{"model": "self-supervised audio encoder (BEST-RQ)", "dataset": "chords played on synthesised instruments", "train_examples": 52083, "n_mels": 40, "hop_length": 160, "input": "mfcc", "win_length": 512, "codebook_size": 256, "mask_prob": 0.08, "arch": "tdnn", "norm": "batchnorm", "hidden_act": "relu", "depths": [10], "kernel_size": 5, "stem": "single", "widths": [384], "init": "torch_default", "optimizer": "adamw", "learning_rate": 0.0027, "beta1": 0.95, "beta2": 0.98, "eps": 1e-08, "max_grad_norm": 1.0, "adaptive_grad_clip": 0.1, "max_steps": 40000, "batch_size": 64, "epochs": 49.2, "lr_schedule": "linear", "final_lr_fraction": 0.01, "warmup_steps": 8000, "weight_decay": 0.02}
Rows from block 4 of a small self-supervised audio encoder (BEST-RQ), named by matrix and row number. Each number is 128 + 32 x the weight over its row's rms, rounded and kept within 0 to 255. All counts start at 0. Numbers have three digits each.
Before each channel's rows are labels from the 100 clips, of 14976, where the channel reaches its highest value: "top examples" is what is common among them. Only what is clearly more common there than usual is listed. The data: chords played on synthesised instruments.
# conv: width-5 conv, dilation 3 (model.blocks.4.conv.weight, 384x384x5, each kernel summed), inputs 64-127

top examples: the note A; root: A
conv.364:118110076176143098110075167058141102087143154131164057149119121101125088111112131109068057143136091124180042123140150090087142116033141137134179117168156196111121136102081109133135131000133144

top examples: playing: arpeggio down; horn-like
conv.343:065104170127158099067197141148173113132141139138087143204155139155125102149118123108108112135194161154106107050167137179118087117149097167179132198105152113162126144082155140153106163115171084

top examples: text has "noise"; thin (high-pass)
conv.330:137065112000142145141163170093117161119157105096175076146121102118113143035169184028151058101092101081135191134110161119120131061098110146126106153194143127137138102132132130163142088194116115

top examples: mains hum; root: A
conv.87:112106140128107151145147099064176090108093108149161103139146139146141162000061115044161100131163102172128195135073151116092134092132125087136121092168114079142125099162119123144135115137140157

top examples: saw pad; string section-like
conv.85:116106141098129160155135059138142164154118099119106096148125133146103175057130151108128122121098142132150194104123154086109124131128089161155063170130086048165123049143107122152138079170121047

top examples: vibraphone-like
conv.105:172165171081134116083120135113104118136192109100129120154135190136146082151171117107121092154154077118083109154135154153191070127165125131112135091144097147091132166187162142112121169112078137

top examples: square lead
conv.374:156091127175140146181128132134148122058141070123129121166103113115075168103151092118177020112111165091110089100057122122136176143173126072122141125210070074091105103175155125091189121140131143

top examples: plucked string-like
conv.106:051153103143127149077181157168194109165163162124114103132147094167117124140149109162132151126091109127135128095178145158128152168156048183121145082128117157112140115078147100113136083108162105

top examples: root: A
conv.214:126141060173117152115103162117135135059149145096192140153114152125112112066131122099144125140106126174131157118107125115008132093125142065111164112208104123090140121175078139107201145067149129

top examples: strummed; horn-like
conv.257:139131167125145190147110110139124107111076122130103060075163067126118128095087127103115191143146125102136117104143125105126163129125116109140070138101085081112105117108112115130090142131186083

top examples: the note C#; the note G#; saw pad
conv.250:100144148109083109098175123128091108099128109073161131117110148100159138124108111116135138120107147170071198129101106135108102079135114076105126053143107094104108105143130134092130137143160093

top examples: marimba-like
conv.338:168132115124109161214149079117188119122124127133176100142113140165121207041112150122184128133114167154100141113101136161116166091109150085133141126176109112103123085183115103159129162148154067

top examples: string section-like
conv.216:130133117091119060130137121149160142134134079131108176130129127157130143134150123157134140087099080133126125068151141118125141096122086121073091091087147102130150105108137079181090144216090223

top examples: horn-like
conv.225:138189165140078160165116077191144119088137054113166132135079111127135147111141109148159096118147147150113119116114139157133133105117119080104116157155057117097132106151102105114158119078148117

top examples: text has "string"; muffled (low-pass)
conv.192:102127193057123161113154107102127149125128115094152134106115135098161100104109095094134122122142133156096196117118125101136140109159085105134024086110134120128150136110151117062135095156175157

top examples: the note B; square lead; text has "thin"
conv.296:144109133126145153143102122181123124128109127103082140128055119177061157129145152132162153123007186057110133115138104130100158169173136105137076152113098070115116127122122122139133063178166061

top examples: the note D
conv.136:097152156127152121182114090187130151140119128122080150117098123144129133106118130144152188126076154040132147142144116154109127181162107116132093154100142075099110090101098111165139122171130064

top examples: clarinet-like
conv.177:141150102083126193131142134136118119132127064081133045104145144167163140115121115148143102128135117115063144123121093142096107098127186087147136123150054120069156132148137135064134140148168069

top examples: block
conv.28:104075132214069154094156037112131117108132183110194109084131112129113166081099133130128168138105137160110179098116100146098128110142113072119115141179108101089132070162088122142116085117135036

top examples: muffled (low-pass)
conv.272:162146140088139205149172130172144108141132152105132070148113077102117112105120151124153127163166097130058102084129103187153136117143111122144130114131108121136121144129162144115148150152124086

top examples: block; horn-like
conv.360:178107166108123078074116088113101119138144110127076161132136201118149063138152136094073070095135162114130137139118162084183117150141067146100138105090076105134107127096114097138098098132110156

top examples: mains hum
conv.240:106147140103146140095100115128122166126121130136116074128131089128131060095106153117041140107147078130169134103140127126091140116025139154147146145117176160152104101106075133203102119034118100

top examples: muffled (low-pass)
conv.293:115155147109115145040137135162113129136132124112132147105103105089122087151156102142138146109137135117125174123121116141135114121195113120124019132101124113147105153132167137073118063139136144

top examples: thin (high-pass)
conv.314:105066168147100125166144061133148046099098139124150149085128122129100159123079119112153126097127148135099104113139123141130145116138120094084128105102018070121136105139095105111009130126153087

top examples: white noise
conv.62:095144146223190090143081089147111134121159136129118194150139146126119128153112132149174121142150173124157123066167159124088155134163112087142141139125122088065128158172077134164141127099139068

top examples: mains hum
conv.381:149166102165096153183085124174150127083135083110096139190106137097137135098130076145142104118129135110103054094071109146114132155145105083147127138125064119083108108177115116088203184088148148

top examples: organ-like; square lead
conv.95:147180126167134142113135148125112138129132144114149103126145142172161125134125138150117146150117121179121115132103080184108128122133128112113150131149116171106135111131088146133127152168145120

top examples: saw pad; string section-like
conv.44:045100198149097126148132072090106042106070146138142128047155141133136098100015118067116117141171102156119126125115139092101155130114118127122135106101099127150144134053091114137039108104119142

top examples: quiet level; playing: strummed; horn-like
conv.30:160180155087138194195123046183147129114128106111145117128108137117167174098090126113144136116151128144117120138099160117168132120134112078108119131144113123101110086138117118154130177123103114

top examples: plucked string-like
conv.189:062114080125188097114169181155195104145122144141124099117103107141120151114144107146155128153113179118150138091152167140119119133143070164128146134139127134139156120122113110107095074115172126

top examples: white noise
conv.297:120089094138146123081118158114115169105182156042218120121112108107099138112165155114119131161156081139142139101122150108157111101098081141123053090205190205079113151127091078130191131074151147

top examples: rumble; muffled (low-pass); pink noise
conv.55:141074146113135101105106178143134131122113100112108154143103137102115091144152114128148066123089112000110141147116104125160104179196065120129089082163149126075104116089132063130152071188100153

top examples: horn-like
conv.247:113146121183120172067065125188113116055172133081080049135131121095145105148154101138122110103114158049140112143122138174130133143154111053139097131121104128038100121126121127111152083034184094

top examples: muffled (low-pass)
conv.251:128049082059127141153110160009108141110128093132159122135144112111111198038129167053177101095153105166165145081104133066135121072077112131150112131130191149144149168187100102116151133137125174

top examples: playing: arpeggio up; vibraphone-like
conv.183:126061153157111125153127052149136041140086117165070100103127110142065137121104119149137112105115125046106105139139121181111130188126131127091140134116090029124110069099115107173044096166094073

top examples: plucked string-like
conv.73:115077082100136128095125214050129134117100163110193167156117112144116153061116134087120119097103141160129138129092119140062147084112108111139137120175145145132120116145144083095158121173166176

top examples: text has "noise"
conv.71:097137156092180121147134177147141116106159116127096086136100104121135091128164127097100087147063161085140078151187144154076139123055150120142196148099102144122150148101102152138118120100163097

top examples: playing: arpeggio down
conv.348:095137114112192110149124110151204117132144105139080140178154131142157121151120077147157139154121147060150127087163162152120132130136110107165074135111096126055153186142115124121139113096165127

top examples: saw pad
conv.345:177106144191067144088140105165110079067138081135167098123107146100103123150130092140158081098158105133077136116037091143154116150198111082087083083190048110097103127177142122089141046113115140

top examples: strummed; clarinet-like
conv.361:063135111128176125113195132118188122174127127143129140130127108113143105120100135105138103126163156133164114084149168131140072155137102173111142134151163156189113142102141082145094130124159113

top examples: muffled (low-pass)
conv.45:145076081049127118189117176082125184123136082107132123127126089158103177124170202076158107056084153124137102074113123078156092042049123128122137124119158166112161150146090138144142140187081101

top examples: the note A
conv.109:142110161138120153142090137162147106068162083119119135164118147118050104113132056087158063132081112044106110119093115116103110154160086042147131112166028047034157153141101109109165088129113111

top examples: block; clarinet-like
conv.125:127130161192121092083110154141097053108131122137111124108097154043088123203124097154125078097158141073115100157111102129173148153185133121098117110114093109122083145155171160055086081090108172

top examples: rumble
conv.126:134136126162129139046102142139141142117117147128129124133110144142112057094134114143084135142131099100121214140121119101108108190203112136089070095176136097144095094126141098152188073121095146

top examples: square lead
conv.69:134107160125138137113082138100132095118137140137121128152124099106102130074107076135147107165137116103175066170167155165137114103107179081191108126150112153096109162146147172119129139087191141

top examples: string section-like; thin (high-pass)
conv.301:150098157141129120137170147129155113127127158095191069108091125126110147142139114135117113133077130126039167146115098129136111143163195095096135070183112126124116099169155199094130069134142086

top examples: string section-like
conv.168:131111122172112092096140105104088065085140090159096158102127121062090158156136076111165106151144121151136087158107097148158104081155106105125141092092075077157128130140152138089077133117100168

top examples: white noise; marimba-like
conv.175:094137070111155138086114116088097099135104107090087085104150096166137145095112159107101143117102102092150086114130144156099138111091137065113122149123118083064138103084110105109081144143125076

top examples: electric piano-like
conv.84:122189121210120120125084140128161075095109153146128102135083174083161102138115107152129126140137142106145058170132149155097156142145129116130150131137119152101098129098142112123132169036159161

top examples: plucked string-like; muffled (low-pass)
conv.239:182115155118111150089138084173119134121113085119102123140136124136127108163133107141150093111135125098089171096108115133183113141208116103111013111145091083124105109140157127109133055166135114

top examples: harpsichord-like
conv.127:064133180182135139146110092135158000105058137185062133077107147114123106149054070135148139112153140076137060119128153136108126152149111100140136106033073048133130150069129112089032146108115152

top examples: string section-like
conv.27:138114067150126085112136174054118091098110134148148175137116135133116193157136145107143120101139136195126077118117114142124126038115151116116174116098120123168136136189147150083079157122124169

top examples: square lead; strummed
conv.363:104104147168137130097102177087072144122154140129119053121146049056158130111123131093095138145161127080177117159178140108132143071089149103145104098156117158106141157077176119129155169126181085

top examples: saw pad; harpsichord-like
conv.99:125143152194115121155114133114162125077113169147173145108077138126101102100103104158088111151103132129127086106114098098058132187143160115117166110173107124151127120159111128123174131075116129

top examples: string section-like
conv.318:056105164093138127115149136063123031131106141151159104070150135094152094098070117050138120124152110153126155187141153139100114074122110122110161113092120122151137140090116141132010128115114169

top examples: playing: arpeggio down
conv.11:103088152106162148108122094180125080120167106186160057119119125136113086128122093157174069123157125126174133115143133183103112138127103105128126120153089140156145157081150090156150132070164139

top examples: muffled (low-pass)
conv.82:127172152070140114100102121112105136114141091138105136090119101065122132138105054115120153085186098128143111157124074144178069112135122130118084106059181165145113168148125171092121146098122192

top examples: thin (high-pass); playing: arpeggio down
conv.26:165000133168101137122143075134146075100120145121183082130131104132115152109105141130134106130130110111094158149128120167133120104129151099100107107199050105090126068141121101155091088128163053

top examples: arpeggio; playing: arpeggio down
conv.362:157149163129064115091152045104160143130133108122134132178143156168149115150107090130101159107127115181078182135124117128164094110115157091074126057147143099106148093122124122108140137117162083

top examples: text has "string"
conv.58:103109173097143178153077114130145150130164100157135084086164087122088146060104121069144123122131067088149162094138154119091148128102142109148078166111087072113209142131084116143113077141128084

top examples: horn-like
conv.135:083107100137159096100061172097141106085080125101131051104105128123088074063116175066109108080091113086186139147122113076031090132091051121129126120128170151093090120080056098164133105086106141

top examples: mains hum
conv.223:146151159151095136113107075160064129107147074136098126107125129104109132197100028151129149069149122125133086152083076145188096163178114072111074105090118153101106134133129130073148098092141150

top examples: the note C#; root: C#; saw pad
conv.208:109167157102112143151133157129113154087158110096178134141094141143127110074117122076113105136087133166072140120115093127051119120119149085104183107154082123106145121166094171108180143113145117

top examples: muffled (low-pass)
conv.298:213124146176122132152106115152102114096165078130092057125097116069100105107145118118173080183187111094091113104128098186165161166174154094090116124162111115127108109122110162110168144131107113

top examples: arpeggio; playing: arpeggio down
conv.236:125112110112136127103139100106111129149111133136122058129133088147110133090106160134077127133126137118145114138155095140101137098092144172150132185091081093147073103126136096136043124155103030

top examples: quiet level
conv.118:126175106172097174088081129162102153074121166108147134122081128102133069091130138141116190125136118129149161126135130143013140159124171092132108152143163160117085110105088126170182128007120105

top examples: clarinet-like; thin (high-pass)
conv.322:125077091112155124151099159127145126115139125115131141125114123144051127077136141093182114121049144000130144137095130122084119151172110117120095134182132078062125126127107109173154093191086116

top examples: block; square lead
conv.351:140130154129129163099099123127110152103131152062171143146086123119143098148137120121120155177138121137075145135112144100156122147183099105148000089145150155105107124163125136082167122099164143

top examples: organ-like
conv.152:138137150168127173116128113168133080107141141146084064137114098195128179186139089163120136152126173126144125100154100129126160157147219104139151129123106085139135152134164193135117104126142056

top examples: organ-like; square lead
conv.310:112144140081155173137111174105124118118141120127160106172128152095135178124163098121145065115186167187164112148136100113151197108138165138172143120125133133164139168186191177043164154111201195

top examples: text has "noise"; rumble
conv.242:080158158078225099163109185116149125151158132173085174060167124097119116139128116127157146098116134053187115134180163154150160148143100170141099122062204124153135159068135133134112122164093157

top examples: root: A
conv.81:124087125120115136095128172051123111105147149120188132126133122061142146107115100097124091131165118201132152124125112110115157079104133094123118081134150133135155175152151142046148132108138195

top examples: quiet level; horn-like
conv.38:077085120140118148128132111113110083093107165123123117109100114063111104078093162117113106115121140115161111133136140158059174112065089160145160141106163142135107098098100095159092117070101083

top examples: text has "noise"
conv.335:112120104078181153121146180121161176204172125093090161110135057161158139152142147132134166082104119073157124118185158149158155107088111135137114086116199133064145149111087156175147138198118106

top examples: playing: block; pink noise; white noise
conv.165:139094120108111100115135156137112135150111174083142126013157145106141123109155158105126163061125118171112155120156097138133161105134137092068103083106126150150078086113174195143113163148147128

top examples: white noise
conv.83:096109130151111109076118141132144101123166124136102105110200080112088133140151107096092146063124103125123137095158081122117053183108147092111153096131118122132099119090101160118152108092122128

top examples: saw pad
conv.185:175047119157119094160078147116112160100179083099185145123107133095072143118155117118170088100107101075126096081095112099184110155133081079111106089215148161029119137164061085148199111131091154

top examples: arpeggio; playing: arpeggio down
conv.377:143107090119171161145074158153127052130144082118106115131133137089118139151151143124193077133132123072139015122162160186141159077117142115136123169110128154065147166103161129106073170113124165

top examples: white noise; pink noise
conv.198:119123047128136063084128121114141147141141145113116159138144120195124119150173163125127161103092108115122160133115160129133061098145077131095132114165120108129089086138109105168122094160068095

top examples: playing: strummed; horn-like
conv.3:125166138087115130039125136108092132142133144076123096127141099117137032134137081103049158100138077141112142150130122146115099096106085125122113137099121143115104141092122118115134107101115145

top examples: quiet level; string section-like
conv.12:125175153104093153100131054135129109126095068159122098107139096126142127131076112119113131086212097134156127123085127116161126110135124124123092155121115129159091105123133109133059094109105151

top examples: arpeggio; playing: arpeggio down
conv.291:172133130146175172146112099168171103149091144132104052126129099131145148105110082144164162193130138075142166143191162215129153146163141120155077158136142103080157165110151140140102117105198103

top examples: square lead
conv.254:113122135185082097155117090081130059108163134119139158099120185119125163155113119112170165131119148144109070155112130130149099076131099088131171117104092137085148135162087113097071156108084096

top examples: rumble
conv.209:149146124104123103080130121074117177150097144120174150094121107188121063112088135100066147130123039162101193094133095115118113099101120120054100072182132130153120108117113097147146103137107137

top examples: pink noise
conv.52:119125101124132141145101143130122171096159133073145195149138143096131126045134112120153146130088150145130185077109116079073137143162098063110082084169158082076136107188115119128237111129111129

top examples: arpeggio; playing: arpeggio down; instrument: saw pad
conv.294:126112184176070121122135097134157075128125156123152114089110136154097109144097136119127159104104120135076145199132095131118098139102184097090141126127087135107126103118093148157082063091149070

top examples: arpeggio; playing: arpeggio down
conv.193:120094149156094091106112157074076088112079105116084153139116148120100096106123186098114090179148122125115120119121124117103100098111109161192104144129093104122148122021100070059140085153160114

top examples: arpeggio; playing: arpeggio down
conv.265:179115108134105183120103109110107112108135141154173036159159098135150146121114092153160089142151176155152161165078101151149093143136159140160130176132103143119117130162105111126116093145149086